A small image classifier, trained from scratch.
Model: depths [2, 2, 2, 2], widths [96, 192, 384, 768].
Training: muon at rate 0.0082, 5000 steps, batches of 384, held-out accuracy 100%.
Rows from block 2 of a small image classifier, named by matrix and row number. Each number is 128 + 24 x the weight over its row's rms, rounded and kept within 0 to 255. All counts start at 0. After the name is the row's rms in percent of the matrix's.
After each channel's rows are labels from the 100 images, of 14848, where the channel reaches its highest value: "responds to" is what is common among them. Only what is clearly more common there than usual is listed. The data: small charts drawn from random numbers. In brackets: how many of the 100.
# c30: last pointwise conv (model.blocks.2.c3.0.weight, 192x192x1x1), inputs 0-191

c30.119 102 [163 153 146  99 163 129 146 106 129 148 113 153 124 154 123 132 119 125 157 111 158 147  95 128 186 157 164 114 181 142  92  98 110 173 103 128 142 162 110 146 122 129 116  94 147 142  95 115 109 118 117 140 138 111  75  88  73 154 143 158 127  92 110 174 137 144 139 121 111 131 127 134  94 153 149 176 123 130 156 127 164  82 123 135 150 113 148 134 175 148 163 124 152 158 150 132 117 125 101 134 149 114 117 111 132 121 121 119 168 164 110  95 125 103  91  84 167 126 103 142 155  82 153 151 168 138 143 153 127 108 115 151 104 132 169  99 134 143 112  94 148 118 115 157 130 102 102 125 113 113 107 159 119 111  89 111 165 167 110 111 123 101  84 149 156 113 117 133 126 116 114 174 146 129 139  99 123 116 138 136 136 132 137 170 134  98 123  87 139 146 159 109]
responds to: dip in the middle (30)

c30.39 100 [104 118 118  96 133 118 111 110 144 111 146 119 101 152 108 128 117 133 118 100 125 131 148 137 111 130 115 135 122 147 135 112 120 133 145 153 113 128 100 112 166 123  95 102 126 124  90 122 122 112 125 123  93 186 128 145 157 104 151 158 137 110  95 111 112  92 104 128 163 154  85 189  89 109 155 105 136 117 129 113 142 146 121 201 136 138 124 102 127 128 150 175 103  85 163 110 125  72 108 103 100 146 113 123 149 110 117  93 162 146 127 154 130  99 133  96 135 124 153 155 125 117 176 143 133  87 134 180 116  91 127 101 135 103 127 200 147 132 107 120 112 140 123 140 139  77 137 125 133 142  94 128 145 112 136 139 138 155 170 109  97 134 109 104 131 100 141 100 125 116 109 119 111  80  82 120 158 150 110 162 162 113 150  99 137 154 108 124 134  99 190  94]
responds to: peak in the middle (44); line chart (33); scatter plot (32)

c30.90 108 [138 111 109 118 143  86 103 140 130 131 143 121 150 128 112  87 159 120 162 131 160 147 122 137 127 131 118  96 186 119 143 144 128 113 125 147 108  85 153 115 119 157 144 123 135 141 136 127 117 154 124 107  83 105 102  93 137 107 140 117  89 125 146 142 136 102  87 148 162 146 100 123 119 126 125 184 129 129 121 101 113 162 113 130 111  67 153 116 107 121 168 167 108 137 125 139 123 155 144  95 168 111 156 134 124 121 144 134 155  76 121 102  99 157 127 152 114 122 133 143 136 115 148 165  98 168 162 155  80 138 135 112 122 114 142 138 141  96 140 148 124 152 141 119 168 122  79 142 165 117 122 183 142 152 116 139 180 145  98 111  81  73 120 130 127 100  93  82 113 115 147 153 136 101 149  96 152 130 137 127 119 112 146 125 150 109 108 194 143  99 121  75]
responds to: one colour (96); line chart (84); dip in the middle (47); trend: peak in the middle (35)

c30.92 100 [168 148 159 149 145 166 126 127 105 136 159 157 143 107 156  93 146 129 144 117 149 117 112 153 122 122 161 167 110 129 143 156 151 181 127 122 155 105 135 127 131 127 146 170 133 124 163 145 166 143 105 140 106 152 121 128 101 158 110 123 137 163 132 139 177 167 132 137 147 176 119  85 163 131  97  99 194  96 133 134 146 131  70 140 132 115 101 145  76 126 139 131 142 141 128 101 193 122 152 139 124 101  77 158 122 124 115  92 114 161 175 142 115 126 137 155 128 103 157 165 104 129 184 135 115 100 164 119 131 124  99 164 130 148 108 123 120 115  99  87 121 101 113 110 168 118 133 111 150 152  92 116 156 125 102 153  99 109 154 132 151 139 129 114 138 154 124 116 115  82 133 127 137 184 155 119 106 142 135 128 103 116 136 140 124 171 130 148 140 121 108 108]
responds to: line chart (26)

c30.42 100 [147  93 137 138 151 108 134 110 121 129 133 111 122 115 140 137 135  94 119 106 155 121 150 141 133 108 138  89 150 179 127 144 113 124 141 125 150  95 141 126 123 106 111 120 143 126 153 103 151 160 135 101  81 165 154  97 105 107 140  80 130 107 147 141 127  86  85 157 127 101 169 167 124 120  98 134 106 153 155 144 183 185 129 170 136 127  98 145 128 141 179 104 143 179 102  99  93 125 129  72 138 168 119 131 128 180 154 155 139 137  98 156 192 132 121 144 143 130 137 186 116 120 143 127 143 122 132 101 142 113 143 114 172 136 109 130  95 125 199 151 147 119 104 143 135 122  88 140 178 164 134 149 136 125 119 138 144 117 127 133 117 123  84  96 146 119 116 136 141 140 119 139 107 177  97 141 122 165 117 114 136  94 139 133 112 137 107 142 163 140 113 129]
responds to: one colour (96); line chart (85); dip in the middle (47); trend: peak in the middle (42)

c30.170 100 [133 156 117 149  98 127 100 141 131 139 163  97 158 149 104 142 122 164 119  90 151 173 165 126 150 124 107 111  93 117 122 119 167 119 155 128 112 137 119 124 139 131 103 156 153  99  90 123 126 160 137 158  71 115  94 120 153 103  89 121 118 130 139 103 130 146 103  99 143  95 156 131 148 112  81 158 118 120 142 116 139 109  88  96 137 141 114 143 101  91 134 171 112 128 154 133 101  87 123 124 155 106 149 133 120 149 148 170 149 163 141 144 110  97 128 115 149 143  97 142 119 129  99 154 183 129 167 110 121 145 152  99 103 132  95 122 125  97 137 138 133 103 166 134 130  89 163 100 192 114  89 132  92 106 126 157 149 126 136 111 109  92 165  96 110 111 123 108 122 138 126 110 192 149 158  75 124 146 116 135  91 129  93 107 121 132 137 147 125 179 107 124]
responds to: ring chart (66); horizontal bar chart (27)

c30.32 097 [151 132 133 131 145 148 112 132 105 119  88 183 204 104 132 156 135 130 108 166 100 136 136 118  97 153 115  96 123 153 149 151 134 113 127 129 145  95  96 118 107 127 115 156  99 155  84 135 109 124 107 140  87 155 122 149  79 159  94 127 140 153 163  96 115 149 126  78 143 163  83 120 106 142 114 143 162  90 102 138 140 109 177 150 137 149 135 136 125 128  85 109  85 118 116 115 156 154 116 129 119 142 180 150 140 131 124 153  81 116 135 146 115 115 116  82 124 144 117 121 109  71  93 159 114 122 157 144  90 128 114 129 148 140  54 120 113 140 122 139 140 121 145 111 126 145  86 132 151 130 119 117 106 146  96 104 144  91 125 111  91 107 161  98 127 129 157 119 118 154  92 133 123 130 146 110 151 150  85 131 116 164 111 118 124 173 137 110 122 133  98 126]
responds to: ring chart (40); dip in the middle (32)

c30.29 101 [126 126 113 116 142 120 141 117 139 170 120 113 142 140 158 133 122 150 119 134 122 124 151 117 149 186 151 144 132 110 102 144 135  96 147 106 130 108 106 110 108 131 144 129 151 138 120  97 152  69  99 122 103 141 139 129 137 110 138 148 136 152 117 136 198  85  76 143 111 125 164 148 104 140  86 134 169 123 123 166 139 106 151 173 144 172 131 146 111  91 135 110 123 150 141 148 139 116 179 138 121 121 115 154 111 112 141  95 135 104 132 108 150 107 113 131 104 151 117 119 122 147 153 127 174 116 110 114 112 183 129 140 104 155 115 133 110 143 184 129 125 157 137 101 126 140  83 156 168 140  98 115 101 193 108 146 104 138 125 123 116 204 139 159 182 151 114 132 137 179  98 113 123 150  87 127 141 141 153 134 119 142 122 111 114  90 140  82  92 118 105 121]
responds to: peak in the middle (47)

c30.164 097 [155 141 100 128  81 112 120 126  95 157  94 134 152 117 149 128 109 171 111 119 148 108 166 135 150 108  95 126 135 161 157 119 109 127 173 132 130 132 155 145 161  87 107 172 111 103  74 128 143 144  90 145 129 114 103 145 128 133 112 123  96 147 140 171 100 150 132 141 111 129 139 130  82 113 124 111 141  71 126 143 145 107 108  90 152  96  96 147 139 123 156 151 127 127 131 126 170 102 147  74 113 114 110 129 134 117 135 122 106 122 114 109 133  96 113  82  99 112  80 107 124 134 129 193 118 123 124 109 181 142 117 127 160 139  99 132 144 109 112 133  98 130 119 120 169 113 139 126 131 140 168 164  96 158  93 132 121 151  87 144 163 145  71  93 166 137  97 126 157 106 138 106 148 105 169  96 128 135 100 151  97 121 118 123 118 130 134  78 156 156 120 133]
responds to: peak in the middle (50); dip in the middle (39); line chart (30)

c30.78 107 [141 131 194 127 159 129 106 130 148 110 109 125 114 136 118 108  94 133 104 138 138 108  84 144 147 100 134 143 134  75 103 112 155 108 126 100 115 155 137 118 156 108 146 133 139 173 176 120 141 106 170 173 106 181 133 131 146  63  94 159 154 149 135 122 138 124 138 102 141 163 122 105 159 158 140 125  96 154  73 111 101 127 123  93 175 111 112 147 139  85 153 153 181 111 152 111 114 140 129 116 158 164 151 137 113 106 173 149  66 149 141 128 150 112 138 160 126 156 102 167 108 133 110 131  92 151 136 143 143 133 119 122 126 132 124 131 143 142 114 139 109 169 100 143 119 150 147 143 167 174 124 159 161 140 119 148 138 136  96 157 148  92 154 145 131 137 129 100 102 136 146 142 125 130 137 133  98 115 135  95 140 139 133 130 154 138 134 145 128 105 166  71]
responds to: one colour (100); line chart (97); dip in the middle (49); trend: peak in the middle (47)

c30.0 099 [149  99 116 110 127 115 108 147 139 108 144 115  94 133  98 152 134 109 132 125 112 131 124 161 148 115  92 138  82 133 130  80 127 130 131  82 142 120 163 133 152 111  80 107 122 147 110  94 113 110 141 148 112 115  94 151 119 136 113 160  99 121 144  99 145 147  99 137 136  85 114  92  74 146 135 125 134 113  66 157 128  66 131 136 119 151 157  98 145 141 132 125 122 115 141 123 175  92 157 119  84 163 135  76 109 153 110 116 100 104 177 106 161 154 129 109 196 107 147 132 146  95 145 126 104 168 125 122 174 136 112 122 153 136 133 147 140 157 149 142 113 162 130 130 137 125 153 106 138 120 128 120 127 112 109 107 113 136 122  92 187 133 149  88  88 108 158 136 118 138 168 135 163 117  89 124 140 134 143 106 106 141 120 134 122  76 111 153 135 107  78 141]
responds to: lollipop chart (31); items: four (31)

c30.109 099 [114 129 106 109 155 150 108  83 125 134 130 149 123 129 159 120 126 114 173 163 136 115 149 131 151 115 137 129 118 122 142 138 102 127 128 135 114 162 164 132 128 134 171 128 131 138 167 105 142 112 137  89 113 136 138 113 110 103 173 180  95 111  61 138 101 173 181 107 136 132 161 183  84 100 178 151 135 132 162 131 146  95 112 163 140 175 119 100  88 120 132 137  81  81 145  91 125 139 162 128 126 155 127 169 125 132 167 156 115 100 102 102 143 145  81 161 111 143 104 133  86 165 135 160 143 124 110 101 173 131 135 152 119  95 141 127 112 113 203 144 112 118 144 110 122 128 131  94 114 122 156 126 104 175 135 133  96 116 104 129 108 125  94 136 120 137 108 127 118 134 110 135 135 107 109 137 148 158 110 158 133 114 131 112 100 139 129  93 136 134 118 146]
responds to: one colour (80); dark theme (65); line chart (43); dip in the middle (39)

c30.187 107 [188 158 166 102 143 110  80 114 171 123 144 139 134  92 105 105 123 146 172 126 135 164 107 128 161  95 154 122 124 100 120 138 122 116 135 121 143 116 127 154 131 111 124 118 130 129  83 113 119 124 110 126 126 124  95  94 149 135 132  94 102  91 130 113 100 151 137 106 161  96  98 164  93 102 161 145 113 129 140 166 145 101 133 131 124 122 179 108 160  86 159  96 141 111 124  94 108 122 112 161 137 142 104 128 109 132 136 156 103 110 131 113 106 152 136  59 116 134 168 115  97 128 135 174 138 144 143 123 101 159  82 124 153 141 151 130 122 118 137 126 142 136 122 177 119 138 152 118  80 102 147 152 175 116 125 110 151 139 135 133 131  98 142  82 181 145  99 121 148 120 104 171 104 156 114 158 122 125 149 115 128  90 140 135 107  56 137 134  99  90 131 149]
responds to: one colour (87); dark theme (79); line chart (41); peak in the middle (35)

c30.14 099 [115 114 119 119 122 139 120 158 151 132 121 103 123 136 109 109 132 108 129 140 125 147 110 108 139 141 129 117 115 124 138 108 112 136 114 118 155 118 152 117 126 144 109 150 106 123 131 126 196 144 167 103 111 138 106 133  97 125  91 115 118 165 130 115  93 109 107 167 147 135 154 103 122 115 143 169 104 101 155  91 165 125 125 167 152 134 143 125 105  81 154 121 106 107  81 187 111 154 123 109 116 130 169  94 101 207 110 120 129 100  95 160 119 162 125 111 132 137  73 153 154 169 151 113 155 129 124  83 166 102 165 111 175 106  97  84 118 149 133 158 104 126 147 181 115 131 121  89 141 152 176 146 110  95 106 135 121 132 110  99 138 138 116 138  83 179 135 137 171  92 147 121 131 112 146 141 135 157 122 133  98 137 160 158 125 131  91 120 139 119 129 133]
responds to: one colour (82); dark theme (61); line chart (54); peak in the middle (42)

c30.156 096 [122 111 135 123  73 101 162 138 150 127 110 131 127 140 150 170 109  99 140 109 133 108 105 162 132 123 101 192 127 106 142 135 142 130 126 137  89 132 147 145 125 148 113 111 127 138 177 122  89 138 140 121 139 115 133 110 157 132 150 153 107 152 132 128 151 141 135 141  94 113 132 153 114  98  72  97 169  53 120 203 105 107 101 143 114 115 148 140 187  95 122 126  82 163 155 142 104 126 130 126 120 124 131 163  95 112  88 103 135 140 136 113  89 134 158 170 102 170  78 161 104 102  98 163 139 153 108 103 106 137  90 103 105  96 120 132 126 133 158 150 146 115 119 102 111 139 140 203 130 147 114 149 131 130 147 127  99 118 119 100 174 146 137 152 140 135 150 130 129 138 120 141 152 123 134 118  98 118 106 144 118 108 123 118 144 119 155 126  98 103 155 127]
responds to: peak in the middle (61); bubble chart (26)

c30.21 092 [149 133 134 120 153 111 127 171 133 134 155 141 143  92 166 147 142 138 141 136 115 112 112 116  95 118 111 115 129 107 110 129 134 127 141 114 102 120 126 132 123 126  98 104 115  95 129 123 153 171 153 125 121 109 120 146 129 100 162 143 129 151 138 114 140 149 170 100 160 143 142 103 148 134 112 123 105 134 151 115  94 150 192 146 108 120  91 141 154 197 153 107 173 104 107  94 127 120 139 134 155 106 122 106 125 117 155  92 104 120 128 163  95  94 112 172 126 116 162 161 143 148 144 139 164 190 123 127 113 130  87 128  77 156 104 166 141  99 113 170 102 180 175 132 129 115 131 119 102  88 131 113 124 126 104 144 103 126  88 111  93 104 149 142 129  79 102 124  85 124 177 142 111 129 134 155 137 122 111 128 141 152 118 106 115  72 129 136 167 167 101 167]
responds to: line chart (78); dip in the middle (54); peak in the middle (45)

c30.9 101 [121 120 112 144 111 117 125 157 116  93 128 173  75 123 191 122 122 109 122 171 131 101 133 109 161  91 128 123 119 117 121 161 123 136 181 105  82 104 111 117 124 146 126 133  94 137 101 136 159  88 110 140 171 131 161 144 122  97 102 126 105 109 147  85 103  99  99 179 159  99 115 128 117 146 136 118 103 112 123 143 129 109 157 149 161 132 118 161 126 101 129 151 144 151 113 132 139 103 113 106 136 120 138 113 104 169 142 121 126 124 129  75 171 104 107 115 102 110 117 191 151 101 152 155 168 117 151  71 161 121 116 130  84 133 150  97 106 108 136 130 116 164 124 161 120 108 129 130 140 109 180 124 134 147 130 101 168  82 159 129 123 128 151  85 135 161 124 136 106  95 108 117 114 110 132 119 147 167 113  99  87 106 131 121 156 130 141 105 170 118 121 145]
responds to: peak in the middle (53); line chart (28)

c30.13 101 [144 141 142 127 128 154 131 157 131 133 156 157  87 162 155 148  84 103 143 103 107 115 139 134 123 104 131 113 156 108 126 137 136 156 184 127  72 101 132 119 149 122 158 166 122  60 118 133 159 166 113 105 127  99 130 133 160 124 118 150  99 132 150 100  95 116 150  86  94 118 132 171 141 108 118  77 123 107  99 121 137 147 109 119 125  99 161 126 148 127  78 146 124 125 148 122 125  96  88 123 111 135 168 123 129 118 157 124 124 118 135 126 146 153 121 117 120 112  90 181 113  78 140 155 168 119 167 133 160 101 134 174 105 115  73 166 118 165 148 113  99 127 141 149 104 108 120 120 123 107 110 137 113  96 142 112 122 139 115  80 120 170 122 135 180 127 154 137 124 137  97 153 169  77 107 135 138 139 110  96  89 123 141 113 116 158 157 132 105 123 149 130]
responds to: line chart (43); dip in the middle (37); radar chart (29)

c30.97 096 [132 124 109 141 129  88 121  93  96 118 102 141 155 102 139 103 152 156 148 122 126  96 162 157 125 119 138  87 153 111 135 162 180 128 151 154 116 186 101 114 135 119 128 120 125 134 129 101 138 129 102 121 113  92 157 126 171 129 111 121  95 132 121 165 110 172 120  94 122 154 171 133 116 100 166 107 142 102 142 130 109 173 114  95 139 140 109 111 131 127 130  73 159 134 154 135 118 123 125 153 148 145 126 106 123 123  96 113 128 117 113 120 142 139 181 135 145 177 143 147 119 120 115 158 145  92 161 151 159 121 101 116 115  97 108 188 110  70 141 131 163 101 135  80 143 153 133 122 152 156 142 144 144 143 163 176 171 113 140 143 156  91 113 165 153 161 114 102 122 120 141 155 151 125 153 111  99  99 117 130 147 107 110 126 112 146 171  93 138 134 119 184]
responds to: dark theme (64); ring chart (45)

c30.147 098 [109 111 138 129 121 142 129  96 133 101 142 154 122 121 105 128 118 101 137 154 108 115 147 143 158 119 123 160 122 172 129 113  82 134 139 130 117 144 108  98 109 153 158 154 154 134 112  92 141 112 107 103 113 146 109 146 123 130  58 121 110 183 142 134 187 127 100 153 146 174 139 139 116  98 159  91 165 137 151 194 116 100 115 123  97 112 112 216 122 137 137 149 135 174 113 148 113 127 152 105 105 145 126 175 105 124 105 150 130 128 105 151 114 137 154 165 132 168 117 122 167 139 111 139 150 127 129 129 100 110 105 118 158 160  96  95 137 103 101 110 170 117 118 128  90 141 104 138 128 123 138 127  95 144  97 137 142 134 149 127 144 131 133  98 116  87 184 132 111 129 137 103 123 149 176 112 180 154 106 125  96 122 143 134 137 130 176 158 138 150 114 123]
responds to: ring chart (100)

c30.185 099 [ 96 134 141  98 155  92 113 116 120 102  98 129  87 113 145 129 106 112 139 152 115  82 126 129 146 119 109 100 184 124 101 121 139 112 146 119 123 132 144  90 145 159 151 116 130 136 103 159 118 101 156  95 113 145  99 124 128 217 137 113  96 145 153 129 139 142 125 149 132 145 142 125 135 130  71  99 171 107 107 133 123 123 145 166 121 131 121 162 172 108 136  76 120 130 114 131  86 147 131 107 139 118 110 123 155 148 146 152 117 125 140 130 151 121  97 130 104 123 146 126 131 111 125 116 141 106 149 163 119 106  96  74 139 137 144 123 127 155 139 134 127  63 171  89 112 144 171  91  87 126 139 151 145 117 101 135 116  91 127 104 150 160 128 121 148 137 154 151 159 167  80 144 142 120 103 141  79 128 169  91 132 120 139 109  78 117 154  98 154  86 105 125]
responds to: dark theme (59); ring chart (37); dip in the middle (34)

c30.140 096 [135 130 155 108 100 141 143 129 131  96 110 151 116 127 139 107 125 129 142 151 123 144 107 116 114 137 129 136 114 136  79 109 143 102 141  98 141 135 122  96 143 138 128  94 134 111 103 127 146 105 128 107 176 104  83 141 119 132 164 148 134 159 117 108 137  63 138 132  93  95 105 225 121 208 115 102 126  87 120 144 119 104 116 108 152 157 105 140 165 120 118  66 118  98 163 104 105 119 163 133 122 150  96 135 116 102 155 116 133  76 139 111 156 116 152 128 144 147 145 118 144 115 135 131 117 117 135 162 107 160 119 127 149 138 136 113 130 127 154  67 127 140 151 116 150  86 155 106 108 127 143 131 145 140 130 105 124  77 127 127 120 167 146 166  92 117  94 137 129 110 114 115 133  99 173 164 184  95 110 143 115 147 152 136 125 120 164 145 149 125  97 111]
responds to: peak in the middle (35); radar chart (34); histogram (26)

c30.138 101 [159 138 125 157 137 117 146 120 134 111 144 157 131 137 107 143 108 111 126 151 140 118 132 115 130 133 136 132 167 128 175 109 121 144 119 171 114  91 137 160 149 152 136 103 135 115 116  94 134 109 147  74 132  84 122 108 103 129  98 105 116 154 192 157 140 129 162 155  92 124 160 146  91  93 118 100 128  99 104 201  88 123 123 171 133 142  94 162 131 122 119 162 157 115 185 120 133 105 113 133 129 140 109 163 111 145 132 123 135 141  90 149 137 127 103  81 118  80 121 113 112 152  89 178 170 139  51 116 134 146 140 153 122 143 132 163  93  82 151 151 140 114 134 110 162 129 135 156 162 147 137 133 111 155 146 131 157 141 132 132 156 134 130  91 120 122 124 101 146  91 136 142 127 116 124 137 176 141 123  99 138 166 105 112 107 149 140 124 119  92 102 121]
responds to: one colour (96); peak in the middle (65); line chart (57)

c30.104 097 [128 123 113 114 131 114 121 136 128 108 118 124 125 168 143 113 146 146  72  92 144 158 122 131 138 125 110 126 116 159 153  98  98 159 122 151 112 104 139 107 106 152  93 148 149 130 111 156  93 140  66 123 115 157 146 121 150 141 101 106 155 131 138 133 161 130 108 162 127 100 112 143 118 115 106  90 112  96  94 194  62 119 106  68 110 154  96 147 168 123 123 157 102 142 127 150 114 139 120 125  85 149  87 213 143 139 159 112  97 148 140  88 103 115 117 126 119  97 143 123 110 145 127 161 135 140 139 145 161 174 109 138 108 156 118 144 121 118 172 103  99 139 134 110 134 155 137 137 108 127 140 114 147 127 112 112 112 113 150 133 148  94 160  98 114  98  99 133  54 103 113 113 136 134 138 125  95 115  90 165 132 114 123 127 118 132 110 119  83 122 127 149]
responds to: peak in the middle (44); items: four (40); bar chart (30)

c30.17 108 [112 115 114 133 132 149 111 140 113 138 126 166 127 115 110 148 112 156 115 144 134 152 159 130 105 120 103 102 146 154 124  79 128 120  90 155 159  74 154 131 139  71 103 115 123 101  84 120  85 110 172 136 113 137  80 123 111 160 155 129  94 171  88 153 148 117 160 161 121 126 135 167  96 122 163 129 140 191 160 120 120 124 128 126 171 120 121 112 135 196  83 129 129  81 108 105 113 103 138 107 121  98 173 114 147 173 177 119 109 132 137 125 129 102 142 134 123 160 151 145 131 128  88 111 109 134 161 123 126 145 132 165 149 122 105 142  85 108  82 128 118 110 107 109 181 144 144 104 124 115 115 123  90 130 127 130 117  95 118 110  96 138  99 100 155 128 101 148 109 157 105 148 132 128 147 147 123 156 141 145 108 104  88 107 139 128 138 112 170 134 140 112]
responds to: lollipop chart (36); peak in the middle (34)

c30.111 101 [143 114 125 104 130 141 165 163 121 141 123 153 137 100 160 111 140  95  85 154 135 118 119 137 154 126 126 132  84 144 117 137 126  94 165 157 135 129 147 170 124 146 112 153 126 155 120 146  92 130 124 132 130 169 145 137 138 171 163 136 165  95 120 125 164 119 122 104 136 110 163 176 130 116 147 126  94  65 136 134 126 132 123  79  87 162  91 125 110 144 113 125 123 119 159 175 118 100  93 123 127 135 152 142 157 143 120 172 166 145 133 173 128 147 126 122 175 112 125 135 129 156 144 140 120 195 136 118 151 127 158 125 128 157 130 104 111 114 123 127 128 115 159 134 129 119 170 131 157 161 168 137 186  96 132 111 187 139 155 154 152 165 161 138 112  94 120 131 116 108 151 148 122 119  92 168 114 156 143 144 141 128 176 147 154 102  90  99 161 139 120 156]
responds to: peak in the middle (33)

c30.52 097 [191  89 142 160 110  95 141 146  86 126 130 119 145 140 115 122 126  77 150  83 110 147 123 162  90 152 128 147 131 105 152 107  92 110 151 122 146 107 157 120 146 111  94 145 135 140 141 132  99 164 135 155 116 147 156 135 141 141 139 146 106 114 129 119  94 173 114 120  97 142 117 135 100 117 108  89 151 121 199 141 119 104 116 145 120 148 146 117 145 163  98 127 100  73 104 113 109  98 115 158 154 152 141 124 122 110 123 156 160  92 108 106 174 139 109 139 145 126 117 198 118 113 130 102 170 159 112 126  85 141 138 178 122 156 113 123 133 146 103 145 148 137 113  86 115 129 148 137 126 165 199 157 121 184 154 146  97 136 139 112 144 137 145 156 116 138 139 140 130 118 162 133 146  97 111 109 109 123 114 130 128 129 123 152 154  99 155  86 136 116 113 147]
responds to: one colour (93); line chart (75); dip in the middle (49); trend: peak in the middle (38)

c30.130 096 [152 115 127 146  96 134  95  82 104 128 126 140 178 122 166 119 126  97 133 114 138 142 117 116 159 137 142 120 108 108 138 117 118 153 125 147 187 150 122 125 104 142 134 150 154 151 133 136  97 135 121 146  98 152 125 125 110 172 111 138 103 103 152 129 135 148 169 158 143 190 149 142 129 145 171 109 156 101 105 104 150 146 111 177 108 133 136 187 142 155 149 130 104 166  97 114 130 108 149 110 154 130 113 173 146 155 157 128 133 113 118 146 197 120 101 121 147 178 158 165 156 147 108 143 143 142 162 148 136  93  77 142 146  94 111  94 138 126 170 133 103 126 110 134  97 182 125 151 119 113 162 102 121 152 128 120  84 125 125 134 119 121 152 108 138 163 101 138 139 129  94 131 128 201 125 130 138 140 154 126 130 128 158 136 141 181 112 103 117 113 116 142]
responds to: line chart (37); dip in the middle (34); peak in the middle (33)